{
  "translate": 0.12,
  "targets": ["pose", "top", "trousers"],
  "num_experts": 16,
  "expert_mlp_ratio": 0.25,
  "adamw_weight_decay_other_params": 0.05
}
Rows from block 2 of a small image classifier, named by matrix and row number. Rows with one number within an expert belong to one neuron, the router's apart. Each number is 500 + 25 x the weight over its row's rms, rounded and kept within 0 to 999. All counts start at 0. Numbers have three digits each.
Before each expert's rows are labels from the 100 images, of 14848, where the router gives the expert most weight on average: "top examples" is what is common among them. Only what is clearly more common there than usual is listed. The data: drawn human figures in many poses.
# router: slot weights (model.blocks.2.mlp.router.weight, 16x160, trained with AdamW), inputs 108-159
# up: expert up (model.blocks.2.mlp.up, 16x32x160), inputs 108-159
# down: expert down (model.blocks.2.mlp.down, 16x160x32, transposed), outputs 108-159

# expert 4
top examples: stocky
router.4:491534495552480473515550527529464527512497474484479482551531554496499515489485506511522507530528485475497461524475512490531474491523489495489547539517465487
up.0:489488520483495501493463500497497505500499456558538501501500500482498518497522450501490446486500485506499507499471471481494506499512500501472463489538539522
down.0:507499468513494501506549495505500484494495541496499449500470486511517497513494505482502588503506465475512498479506522501482521501543508506505509502425488504
up.1:473488496499463493503511499484483505500501442468500501499500547501502510516499448500495550500501505501500481501499513503454494499504523503465454502435501507
down.1:501503506530516504488450503508495496503487561527488477501499502502502501509496507498494441503477508493497520536508495475520487524493499488512506497524481486
up.2:499498500500529531499498499519502498500500498493483506498502511499500456534498507503491502499500506477505496501537500502488463480500500500519507495388484494
down.2:482514503500481497498581500507476513508494500538498523503513504497443498481499501502520528534483519543508498501503491493522497528524505496504498500575491503
up.3:501495498493507498505509497499500506500500359495501518499463499500489511497526457516505489499500520542500502500517498500499492495575451514480555487491443504
down.3:498506506499512562469468497505541498491488604546503491499406498503497509499496524510498485500500500499470498517509502501474508500498502501538476493499499479
up.4:501499519500485505489511497505485502500499497504523490500500499495497511497500497492495438503499508492505512484486540499501494494545462488487429497544501500
down.4:469500498498523493518469503499498495502501501513491506493507499492491521499496510497491579510499497504477487498526481529494559502471498481523500502455533500
up.5:510500471503468450496624500483500503500498549519499506500501478500499515496495506500500486502499503501482485498496470488517486500453510485396504476500498500
down.5:497499501496507610487398501502500455500508505488492504498447499525500501564498495496501512499497500503506590504531503497461504502516482500570495522476482506
up.6:483510517501494507521535500504502527500502473492498498501487475493522500498503493501497502483497495527502612500493610459469494498500490498503512551538466521
down.6:485498501502525487499485502490501482500499550505474527511562515508496461516478513474497494546539515496505417493481438509519492499499501514515483504481511488
up.7:505515503489499510486646501473489493500500492586495505500499498499501496505527472488509413499499495549500531500533554501505506494503497499508486488540495524
down.7:496493502494489496485435497521525461500459510491508526484519503495467494518454500495495612492512530494500528467487491497492507507500501592495451521501496544
up.8:521498523482501501450403498509550462500499504508523512500500499524496503493495500501500491503500496505498500504502472501440536500499480503474492493462483507
down.8:497479487511499505559598496507485519500506486456551492501484493506531530510503488500503541475503527497492520500488531505508432515539500496496504500515545498
up.9:496497500491512499477640498483479502500501420503496495500499499500484500481505493503522494500492511493499501499501504499559470501491506504440536520530500503
down.9:441508503497499489511371501491510495488499615531494536497496505489533495576499558497501490502507489512505500501495500475485506497501495495543493487480497486
up.10:497481500505526489500483502493500499500499501466504506501500530483509471524466504489496514475512435506501505528484508490461495498533497489551527502542482502
down.10:504504502480447521505532469503501523500434495530502480508508502472503501502506468527497504495501527501496499482499517529493507515478504532427473499487532519
up.11:449492502495499570499474503528445483500524398470500499502499527481521530509501490502504560495502491495503502499500510496515509500500499506500456548592494455
down.11:493495493502490402539527464495500494480495642522506503519503497498500498483497499496498450528501460520482458489498497501487468497506499472523522499407474495
up.12:503496503500499499500482502497501489500500417343504506500500508500497479430505501509494427507500500482498509499503482498493522502512520498548467487482478567
down.12:484496445505561550497506500502503506493498573659492470504499503492515499501491479503506613486502504501502496468502510502503482502495485515446491508510492482
up.13:501504499504495498499492501498515491500496479475501515500500493499506514489502542500498502506500501493499501501497484505499498499546493529499512502484502475
down.13:505500497475493526499501482486485506503484554509504486498487520505505484500497497520516490491482512520505500497512504467504503499433498493543496500501483500
up.14:494506511497485487522527498482499510500500387506499507500500503498500526523500486501502498491500497496501508496499496491514529503496487502479496514418508513
down.14:510524496512502478487460519500491519501502580506499474502511542504500478494494498517528527506502489502539456519501484475507498517488503514500528496492459434
up.15:469502513475535503498640502529491486500502366492497510499496507519450554503497499499507510500500515496499502497499535472511511498559499518519506523463501507
down.15:525508495509504449509399463511522505486499606528496480500497497504502499500492478523497454506502501527501496487497485503446488510492498516461541476493497493
up.16:503469498477490504497504498492523493500504431437519500500499503502495506499504478501500471517497504499500500498476498499486577459496475527504456508479510535
down.16:502524443539516523492460501504476555500502604548483491522490542504527498503469477513508543494477506493491524493509502502485499501497513497442504501499497481
up.17:498503487534515498496489501496500523500499536489494514501501500501511498444500509484499480526498475466508503509481458488456337496510500501499510519505527477
down.17:500504500494505506508525499482499499493501494511504475502502494487499519501537515501496510490501494504481480480524497567497627498494500503526498494499510532
up.18:524497520518515500525401501506498491500500464519503508501501504499501514453499496501506515495499471463497502505505494444500430500522510477520502527535488498
down.18:508484474491492491535570485501507509504499492473500467497472499495546498498491495535499450478504500503472418497495493518487514498496502498536493532512521490
up.19:511503500498538500497501501479494513500500490485500564499501501501506459466500523498502531458498496484495549501548523503510481500501504501507544500522499474
down.19:442490497489467501491445502513489481500496512500518488480522502478438483505494505479524504502515533504501482500474491515479525500497446507499493508512502501
up.20:500499522498392502457448500505514497500499488598500511501531524490490542509517496500499494493489512498497561509484520508470493505508491521484508518479488436
down.20:468457497506530468545496500508467499500487509391473480481492504494460514524485491486521547501529495493552445491442481511503503499514497498546519524490462507
up.21:500517498517498447499456501502504457500500727493499527497500499517499482500497531498500536501499510487509512501504478515516485503483502539512495542539493544
down.21:539499499498508506472552496503499495505541303477510501501529512502476535492483501453499499498565500500502509526508502506499495495565500500503528506494502483

# expert 0
top examples: blue top; blue trousers
router.0:487497481483495508493507505507508457523512448426489566479509531478484512516509511494501522483512487481439532537512529495523500526544492511521496523519501459
up.0:525502505529555504503475507498502538498500507487505501501500533500499501496435479480492481526491500494498501497491446504477499485493493517499498510543503519
down.0:483498494498532496492518506495512516498501494434500498499493500502496501514490577501500529497490506465503487504500484486506497499510506495425484507507503484
up.1:481506530501482550507546490500467472521502536572497508500497505501522490522506482501498476493508483499516504500500525476474430501503516491497475486487470447
down.1:471502466497516483523475496501507476518488455422511511512499492440490498462455490476513519502502485478498491521510527530462544489515477468518521517481536506
up.2:520540469493485499476492493497469500500500527528498503499500497493503479468527475520515517501505532469500525530447494510491468512500500501433482521508494480
down.2:499493464484483514506479491488501474499513570470568483504496494496497498526576470502493539475488483503470561515540513508542496494535498491493484476486514516
up.3:519541482504505495476483472522481496500500592516499524500499512495562503491537464523534440544501448534516499512471530493431505488500499522508480448445450489
down.3:461499439521497493513484478585524493500476447505478499522525499485600503514491512500479495503501498483560505477554488489468462502500474455464540517519571523
up.4:544497511471494517426476533459484503501499366524500502501480486499533521463508491502455450501483490495511501467497481539465495500492508511483499490546518491
down.4:487502502495491475471541498513528492519505667502496477496492470503511511571465495502483527495525495519509495502531499518545488497498498505468487506490497541
up.5:481464508515516512520472501500502469500501466517456505499496503468510501491531474499512474496468520478500512486517575487487509468487500501540489508507497492
down.5:512484543498488507506567495504499509501475538492538507500482494500510501500500491501515475503500527502508535501501502519478492492462495499490501525516499525
up.6:495502502504546486500487499504499484501500525523470453499474458504509521484494494523501535508472505490490481487445547509480471499484514496534461519491445522
down.6:504508517501469474540501508486498541501489490474514554502501517522519515521395484500472507497498467535527462504508463496476512501459523478429500503530505523
up.7:509541532508525499505478527517521506500501528500492481500498472509523487499444509503503458503498502506538466517500511538514524503500508492481489476581488532
down.7:495504500504497503506468499521508489500459524504502593519491491524497492525486492549492597498480490491521501504549491486462505499510465506508506495458504468
up.8:564529498485566502514507498469515502505500473521496461500499486500494513491440484501503475458483574498500497498498489514505488498499491462502483501501510449
down.8:498461505499530509502505504500511503500501525418511526495436507502500502562496515518492579500476450513469500503502489463459498521490510542434517500496539483
up.9:515504537508495497546510501509490517481500477498477457500486509510484499507475488501513548512504446493519500501457503495498516499457507449540470476528492538
down.9:484488488504534500498498501450522501496484524431552490503531502526532502504477609482492510511497471502516478489529492511505489516502516498402499468477515504
up.10:503512499500501502490475507479504494500500619506514519499498538494562547454522486503516498537478497509497508502499498516451499502490543494482499489447493519
down.10:443498451501491519537503502500522495516512436461506489501461456502528526497522495507499527488500539503506504497485562488445411502531516474525472504498579533
up.11:508511513497502502544473509482504518496500489530527419500501451501465480501528518501516486520499514502518560494499421481509496499475481494528499448534512477
down.11:494467523529497494503573509524510519503522473506498514502497504528502490465504500483492564505507494471537489464542501513498543465522504537454522519509490523
up.12:512485468475520502486501501499521506498500533545499483499500517491496483478545505511511445487498498469526471494514499549500544502527500491456483499495435485
down.12:457506489504500483527498472521466476511499500472506510520489490535549503506548481488501576502503508500497554490507563515512464499524497496519511502500541502
up.13:498512495495400490488459498469497496503500445481486481500480508483491504425480495499498462473505484501497519517500486486527498474472505503494498492539501491
down.13:519459510527566505535518477536522523496499578524506515501508497475493503592493545504503551511501502505508467476467501481490524501519486505532500477491497522
up.14:477453511502490496540506501504465501500500580487490534500500485498484535530479496486498503501499500489485481515496491464555501502541505495532505506444494464
down.14:531467499529503508468492488515491493500504413489511501507525525506489498457542498499498530515500479494450495539533534502521504499474543589480500507528514499
up.15:484498499502530515515498524506525501496500405497497500505500481500510527523494505507510526496469497520502503500499458522501461495548474506465492501500496546
down.15:571493500518492536448516512496493469504494557544495517486507504520489520447527499501504483516497503493495538486503463484524519483498476497477496521508517483
up.16:498524507496487511504499506479484487502500480497496466500471499534546485506554507499487522504498519477513558487443470490499569501516487435534494500493432478
down.16:511503470499501519504436500502462494491500541497516550492508509513517485485542507504509529503538513491500528497492501498474503496459498525435475520474495498
up.17:522485489503535503511621501490484502495501509418485552499500533476560493488514516502493437486497487517504522490509526459487434519495490499518504491494489468
down.17:508501510503538497494456519492491471516500480602504517500501503530499530508478424498484549500472512487497485525517519555519464497521496519448499505532487582
up.18:500509499497509490501503500501464496501500493424519507500498497502528497521562509463504416499497506552545535520500501495522474498552497489502492477487505504
down.18:525537507501510503497500505511490457498502527556466529495503559501507518431541499501447497457498487501510448497493490470520512502488503493503504546483535503
up.19:508504507501501502491448515481498497499500438483498505500496499481500502526496499497493492522475536498520505521498383489467507511473498503499504452527528465
down.19:488469511509462501498554501507540484502505557557508501489521524533455492460491534482495506464505480455505492461513516502510495497530498502503503534491499484
up.20:505579515497498474539464497504498506537500587524504499500486513474505516527479497499507496502502536527475498464435495492422459498528504496483512505487455515
down.20:487488499487504499502532511461544514500499487382506502499498502475477501501507499486505498478495488522501499500509505495586499501487510494474495487495502465
up.21:553542501511495493472493488507497502520502501496507463500501503500509491494410444452511495516528496538505501512499497527500485481384495504497471504505502514
down.21:508438497513534495504502500498539514501500447470501486508496551543493502506497518499504540502497497516472503479504475442493482497510503471480505498446548547

# expert 7
top examples: splits
router.7:458506512474568501500529568471505482499507497491486470496514500484488511480499468522498488479455465527498517479492521512469526505479483499493468546523502536
up.0:483528501501495483506495499520501492499500436478500496502501508501554477498503511511501464520501467509504528492469545510448460495495499500548511489539469519
down.0:499520498503492514493537506464469523498502507497557525512502519497427470470500502504512510499491517502510479491489477499497472519507500498496498469509502489
up.1:497496524500494494517510504499451500504500509508499437500502491502511494554497505495505534500500500525493499499476486528500457500496488492511501509508474500
down.1:515532497499541499490456501483502505501500508516501504516482500500512501502500491505497543499498478501571515512514458507494512500495499499504528494467465501
up.2:500500499499518495496499498465494503500499522523521502500498480496517539505556492497503558503500564479506509500477492497539515497470515484500485473508500509
down.2:506520487509541542505511479500408504475503491498499491499485484551515498497464499494502532505499497489496510500487500547534500507495500472531500500451473499
up.3:479449511496505503483533489496515538493500555484521485501497509501531491495500500499501522500499492501504509499518500501570496500500501484477520500555509547
down.3:539477462510459501497496520456522523502500496470532510514500485479502515519506500503509468498502505533497538506523531538501535472524499501536433460484502506
up.4:528459507501463489512526477498510506500500499508497496500499472506506488552523548500507397499473498494494492501477518500464481544527486492520499498609562497
down.4:499490480498477496499496497474495499492479499461501511542462501485496484531508473501501495493501499507497501512501449502604457499530521421468494483496497489
up.5:494486503489508474493487508462539509493500501498498563501507497513490491524526495496525589497504530522502441489460498502524519502495484494414446493524470496
down.5:542505500507496505499500501536479480499500476508485506498504500485516495479473454497501496528499546500503499515502506495491498503461498468499497513496502507
up.6:474508493503504505514502500502498510499500461480497501500499498509504500466484506501503499498502552499498446492498510509433477501503483503435547497510536516
down.6:492497543498518477475561502504521489498497516449499488502527558495516504471538499499501490507498472508509480471502506495461506489505498493522485512546498506
up.7:457487491498506497570505504504555512483505516505508491500496491499480484493563498501499536490501497535494474500481569501499553502447524528521484494466543524
down.7:504565501518487498481472500545495506502500481486485512499518530547498511517461537461499502502500537469502489545501491508489487500564518493516528519521518489
up.8:468502524508495502534563501517501498501496484511495482500504515502463493490534459503503512492508478500495508515504501441455514501545500510501506499605520493
down.8:502507490513461489474493499486498508501517484480514500481501478529469507519514601508502469498475454501503454497503403502515481508497496547483495463506507471
up.9:445503435499513496496505487475530528498500437505529472501498497499499495430498562478503494499501579495492475499503523502492472501496501530485512500481546518
down.9:523488504520498503492520498544494503498494504457499505498543506502486501490514590490497572468489477539450502503512457471501468512505501486514502520500539494
up.10:510481500504500527492486502492477502467500512492497535500498498497525491477581534483497484495498518473499512503497497503517494500496500505513492527561602490
down.10:497486507452498495529500502525494487451498469528508507500523501509495529577485378537501520475499497485469499503442487500555537499517501474475494494490491482
up.11:431469498497537516500505501505493497490500519474531507500501496497499500488536546504498486500480482502498511511523561501554522500455496506469502480498487476
down.11:512504502512444508473495507490516481499503523516513510510502515498439508542495507496491509496517514504499504500501474494521497499550526504524499523446516515
up.12:462497507494500507489442484442495495522500454523500481500500503501544499511495461501489554500503505493481492503502484501627491500503474498479494542495478465
down.12:500503489502517493513510491553495521497499500491530574504526483489462497498513499500501585472499504498502526507512504466408492502506485489511497493503499552
up.13:439454478478456492563489500508478499502500552502459580500497500498521539450486541502478424492498498493487525486483514495499512499498505450484421502434515481
down.13:500524500490543500505500502504488491504500463490463514499511513507482502509477469499501499490512512504497517502496504476501489499576501499460536512518465504
up.14:527499451503482491443508506498483486501500531508502515501501539499504490499481493492502491497508526589515500499505444485507536499521500517511470501560492565
down.14:489495505511421464498498504536495504499500399497498498491489508446517501508537476477431561495500505489501489491476489491565488500491477499506514493524499497
up.15:495500477499603492506499501500510498500500441436484420500497552501500486475503502511504447500515449527499483465502501501494495503576501456580495497457485485
down.15:474453523506434518540522502545504525484500522501522563516514500534483501472502521498527505501501502512482453495503502451509487501468504491511507452472506487
up.16:489479515477505498490489500481550488501500443512517501500502480499498531500532510508489507491480507488515524504500447511492541516498503467489532510457492497
down.16:502499504521481503513504515574441520504500504493490596485504530514506501500431502501513503499488491502516514505529554468530508505465501501523501505468508477
up.17:517511504550561522500500502496508500524500493495464434500500494499520512459510490462499524505493481526549500510499473511582505499490470519499477504557504446
down.17:465513499500456487496525481521429528469501494490491504486487524494512466505494497498480510507502514487418505483492494461493495498505502512526497392448465488
up.18:458526490490490503491497499484503487499493506567494494501483482482536485487452505499477491523483445545499507500543472502523500500515508503553500487540484506
down.18:600519494470448466456505496492497506500515499514498518493478477502525475545517524501482542498478557491481495476504461505504510497429509500526499451502498451
up.19:581502457499491491474538511501526504500500546497491464500500498505509500522534540519549556508499453509501506502502517433507503505512523503540505493515426503
down.19:503487498503439515448545500497495506527501379480500534502507496503502470510526496501498498507514505492484495496516471516505502475488504506560464499484550497
up.20:502496452487490496495499505481500518476500519480498459500500492500503458519538559499523549489487516501494541501504459528571525501434499503495492488539500535
down.20:496529517465506498537502474480485499500504492489513535502527521449517506504495470477499527502499550485485485483495532502514505503504491430559521517498445497
up.21:505499515500484501476507498426519527508500513487484433500500499533600501553561503505501552502500525499500499498495468495485504493507500519508503472500484535
down.21:479515489501501503492540498468463508499500425553518616502495504474509505414528520472494504489502511498505509492486534475508501505473500505511484511485475472

# expert 8
top examples: black trousers; splits; black top
router.8:512505525520460547527519508503485468481511458484507535504478503475509555506525495488479469479530530481453518537510496477499436483478506504523457518472523474
up.0:417488504496528516526520499457497499502492507384501457493485437499493511505429513500522476506479514484454508545493501525485549508438472528505500491437498502
down.0:503490529500458483446478499502520482500492503568503524497493498515489513418504477475495463502500491472528491482496516519519508497520507523503503516491532523
up.1:515467521495489503507490499540487499486494458504518501499497525493496501499507430504506435521497510484489513517474542489587495526474535455468437513477504471
down.1:454502504494511497454494501502540483509504523468487488504500462518544498500582553504500479501502414515594454500491492499458469484471499517486497475591536538
up.2:475531492494470483497526502502505483487500550455509521500500489503511496498491516495517408479490489506511502514523501529454588497475502539525500490583458541
down.2:477499501503520499500515500460474499498499399566515492498498456475495540510503471498501498474510564503520473522511501495506514505483515505537462496424502448
up.3:498504498500500503497494499533504493498500534536495505499499496501498484492499486513498557517483480503494501491499533497437522499541502497539508491521560497
down.3:511497498502521511510484491498463549504501573485497436498474497493470488510470435507509494509499488503471505503454506500497503501565478473489510494544484492
up.4:492465495491490499484484501462500506511491487495512488500495506502507489504551532505505467501497499512513462483529463523540446500553492533569498444501529493
down.4:508505557495527545499484488476499511516491521515461541498508500494500505522568495510501566506501458499504506500501498498494507514525495522477480520556528488
up.5:497504503503525500502503492509500503499500508483472531500500496497587582474433522494507498492500509500500516518555535483468498498497493503503488504496498549
down.5:551495480502523517528492499495498529500503492532489460500487502506494493456482460508501473499501524502472557483497453512519517515467497483497487513481526458
up.6:488517518499464518501504497487492508506500429509491510500501493500547562463492465502450498485515564505488507498521481490502498499497499499579614513530476512
down.6:482489501530516495481520506542497582491497499463554473495488502503492487507508516514510491522472458537464475507480506493526479498490496474491443450455468489
up.7:495462519501565500497501496499515501489499524522499491501498500500492510536595498500496576500500458499500499499483490476502502501476480491472493503474538508
down.7:520487492502424501482508501500499501497501586498499494498497493498537502517541490496504553486498481501579512502498498498501523501516498542489501554508526495
up.8:503499530498640516512500500524511501469500395495509529500501500500503501475496492498504488501483573494502499512491519498479462501497501479461516508510502492
down.8:528458503498465501512480508502497509496500526535493414499464502489479490468558545521500520533499529491506523502483530522501505500525507497501526486499494551
up.9:499504564499477502500498495497480497500499520542488523500491500498535526466512377477482530489511439507498493513459505531489505505473501501495512463502480503
down.9:403507477493537458509525525497496509499503486470504481499509496497504494548482527499494479457499523496521437504498499430498505497464506538500471510504503519
up.10:547529500502505498496519499515498493501501420496526428503499508509503495504490519501509470501487523538500543487516508505506479499490488496525513434513501561
down.10:509491486500524521499470500477502503486478556511494499506503491504499500495499506502493521516512497507504466476522513489468559479559501505460481517443510509
up.11:501502492499503498515587500547538497501500476482565515501503504515392499521492515498499516495500512500514494500533563507497476498415498511503488472524568491
down.11:572475517509447499485498497499514532497500549540501541495508480493488498480504500511482512501500582470504506476480506495494461501501489479433524566507497547
up.12:494508525499560508508500517487480500501500595484473512499453481507526529577490504498500412519501499474497499500460523500493475503502514504548475499496492548
down.12:381505486472496488508503507494500503500499411477507449501480501503500502414515497504502519509505465495490435515499504474495502476440523498511501548499488496
up.13:495507472506495514501428501501486501499500478478497442498481508498500472512456560499497485488474512487475503498500393523519493514496491430496496504487496497
down.13:473505501516507498471528498525491492462500410490497526504506527540482501492553448498501491505494460492500504527463547469468507495549508506483495517457484491
up.14:506499493502573442478482503504540499497500509512511570498501521500461479494530524501499559498500483441498501496498504542444499500494501500499456529490494551
down.14:500479500500442503585572500532501508501501498514464452497501501500486462580488502503490514499500495509485492493503551470500462498490502497503510539503505507
up.15:495505494500493493467493501484509513519500465517500477501503521511549510448607439501491495500500573460504500499508513510476515496529480497411492532533495508
down.15:528516503488469501523497505568517479501496497525506527501537502496528497503506502513501538517501437527545491479502464495534533507491505480505498513456489432
up.16:498508497500568504497514500497501499497500518500506479500499498501465502472475477502517533510501520492495527500483523490463469500505500498492513482496381500
down.16:471487489489490501495475503500502506499502448422482478500495505500520494489510447489501488475496504458515501500514443524497515500437501487480532513455486508
up.17:485523497500486499513495523520499447524500429481496491500501500483496507509490514528498480506502494533467501522547503502483528502470501445510500543552499499
down.17:536486555503517473448482497501495535483500528514485488487456501531507516482511544535508523517487525528515504439509442493501505509465492503479525480456498508
up.18:498502495501491499503402500468502503472500487517499457500500496499501497498497509500475491500501516500485503482503465503532450500634498524520500499505517511
down.18:506498510499504500491507506531522501493500482495477509502553499498493495605527493509505504501499474534507503484503502503512505531510495474549503500513442501
up.19:502467494500482476513517461504499468491500573525503466499494492476472514503413580495507482494500501543501503529540495501541576499486509509498507478534525509
down.19:543510531501527500497508500451479501509502492436496456502501511497456498451495461504502452514502513495496564512493471498462419468494477510480498478497505480
up.20:486493495503523508483514514489530472495495593501504456477493501473473506516487572501492475502492502499508538465500506503508528499474480511490501498454472529
down.20:509504486503472471408505479522489499501517446492490501494509500482517501422470506474509507494484524493501496479530433429499512506460496518485506515451470469
up.21:473536472499436505503510519512503488502503471511535518500512504534525471486443491473495452505491562495499466517493488504402518479502500530539498504505487570
down.21:512482502528450507496491510527499493499495454504524489501508501508554510557503527502494466500500537511504492499486525578498519495488500524501471460502519484

# expert 5
top examples: splits; yellow trousers; orange trousers
router.5:553520458498498528477505495507522490497492472487497525494491513495478537505497532499497503458475519454533485524527461532465470525537521521508530498516497431
up.0:512487496496433495496462499533497499499500468609507509500506518527525496494499502498495490487491525488503494500514473508473503501493499498484499504494523458
down.0:472562485499530455513510499513530506499505511478422436498509503501494500508428503485495541522511404499476490494507497532515517489429502491491498534564502469
up.1:474532499494401479504496516503526491499500549495522514499499487531483495459487506497503501496490511496483518503523490564451512517465507555458501490503494511
down.1:528480508452496517529504517503482493502502502509493505503526502488480497540469466489501501454499524533512551488493502489579484503528505469505501483484507478
up.2:472494531502482466567531504519528489506500447474538507492497466502476478472497562506501491499501370475448517502499517490479506501499518518505477505481471499
down.2:483486494514529533482493499486462501501502506512503470502526498525548490517500492510506531509481525484496544491511502431480544503493482510492492478504503560
up.3:482475511498496507474494499465524510507500502502503505501505500502520500479614502504503507499494495499530501499496515503471503509511444503504496523503483495
down.3:504517503492472537504477494525484476501499522522480546507518499501509488499514501499491475498500503477492502538486514495500535500544503492551504508491518476
up.4:497475501455533503503533517439524525530500498499500496499501500500508469429572489500526448500499440504507497517502512508406509497473500507527498501526532492
down.4:490489522507466509511507501501509524500521524480488496510501447504585457517539530488495529498497492477534492531505481490498500486531503486535504479462519522
up.5:469435538502560500453554497511480494497500459530500481500504492459498484489614483502500450502498492532508494511498501505526528504524503497489529505484498498
down.5:512564502506500465499444457450476501502504514502470509502472504502490504499523507492497520478498532469500562539506489481516458504467549519529542536502494501
up.6:481490502495494503500443475463522502510499373516505486499504536494468516487497480500538517501497556470498485501482470514581570500518509493498503515485452433
down.6:528481501501493510525543501486447502496508619459497532512481505501493493475459495471493493456501500507535538497494542500487500507472500552509502502567517505
up.7:503495510499483478469502508504524496500500414485501507500500499520495447503527544501530498508504529499526493499503505494492479499588481519524565486500504509
down.7:496499512525501537512515502492465521499497565529483525505511527492501566509490467501498498498489504549479543493476623510456468492491507468484509492487519476
up.8:501475523499533490476458500462500499501500502493500484498500490481489507477493494500499493500482554480501505493498463496491496499510509544453507547509507524
down.8:491478493478451468500540512535494486499514473508502502496495526501481529514469463503489482510497498506490498503504540467516540500456505492474489485510495501
up.9:508486519485487497537517509452594499502500429534533454495499519454448498494530517507521521466502474502515504490506493497506503504578499535492492490525513485
down.9:471483557519503516505481499502468473502474527499470527499524501496533482493515481482489495467501501529465520484468504470487500454441496486498445495485487567
up.10:505498453502461499513460498534506472496500486498500477501502500498492497526476499501512533500498507529499503485519500480510519522520519487509550465512529510
down.10:520521521499514499507519496521491487476466474502511539493497514500524496482517527481498476465498532500482508501499518503500417494504488495522505545479482481
up.11:485488501499471497512622501501561509512501515494496496501485514503503471420513527493488497493499507498532460504504521551473481500453460498525525504504485561
down.11:489531498500474503505446502489469437502504521460508508532484500499556493506511494504505551505501513490497571523499478454479483501498503497499504529491495522
up.12:496526498493432501490516497501506502500500493515506520500503497503483494513399461500503492500510516491505479500499500538503543499526503500551454549471506498
down.12:497491501497502501508539508501499533512498542474500561506500499518496497474493497501522524481501477519476477473481545538506484516503497501489479512493517507
up.13:488501506500497502470539501493510493500500346513501512500485494499513492507526524499499562494500537470531508500495527528497497500499503477441495500494471523
down.13:503507505499453496540481504472506499501500566450517503507498500505463499472472476494500525500502547501500502504510543514537472482516494486515517486598493497
up.14:539532472485441498491507515577497472504500476497550540498514522501503524465421476477496514501499507438499508515523491484498492499506509502456530498485485517
down.14:453507530518512469476500504510474514500504491498476531500496501458475581521503470502471518500498506562496500514482548438548560501479498500503491499510510466
up.15:531498515497541488524501494505488501475500452500501495493502496499449472501499495502475523487503505553501502467502506493486498521498488467458500471556493503
down.15:411565496498495489501470500501494505467500505547504499496498500521465493518504416479505488508499506495509491496492497501560494502469508498488474475497503472
up.16:601503507497498501481462500498514502499500499535496497500500497497494477457509514484496504500499526484500513498474530500396535502418502498490534488559506509
down.16:459512508492503507478497499506456440500500498495508502505495492517510525508460502491504458554500590498523537502510500474510496501494519501508483458422455512
up.17:509528481498514559491482509500498502500500575517434495500500482484389501497543439501479540514498501510497489500497500495471495493428500501501479496496451533
down.17:498587516497499496490510499493500484501496450497503509507493508495511502503457490509501494496507485455491498500474431512501509489498503495440494495494534469
up.18:475510482521474535483490500491487492502500493501501494500499505510482485429505537500448585498494497482497535507535460559499501502513499504493505514463480501
down.18:501385533515509489507504510488520494522497512491508597502499499482412500541518551502529493500506497496483511488500528477533534499494498504454501521495504567
up.19:516510490489434511481503515508507502517500561460498495500502502502529468503531543467469452486499500488503493507496484519469501489534495489551529566504508497
down.19:465539503478544481549477485533444498496493482506500486500468499504502509511487577494495550479500465499500511505491435473450475502482504505476502500473493436
up.20:468434513500565510480504488526458500523495478498498476504527520497476531574545448501494508500469498514510485524500470492623549516507502487499499478482505473
down.20:504535495499447484495504496475498532499513512495489507476503463464492447469520495499444491448516505510460492480478556501508504518486480479531512561540429585
up.21:473498504498379499492478503506500508504500579478471497500502505509558495574537467476452515498502495504514492506499500559489499500466499483507504492495499518
down.21:505538529486507511534483500482504497490506443570500500499494504512501515499497526499503480526499497500498486492505519496494469474524528508538509514505486502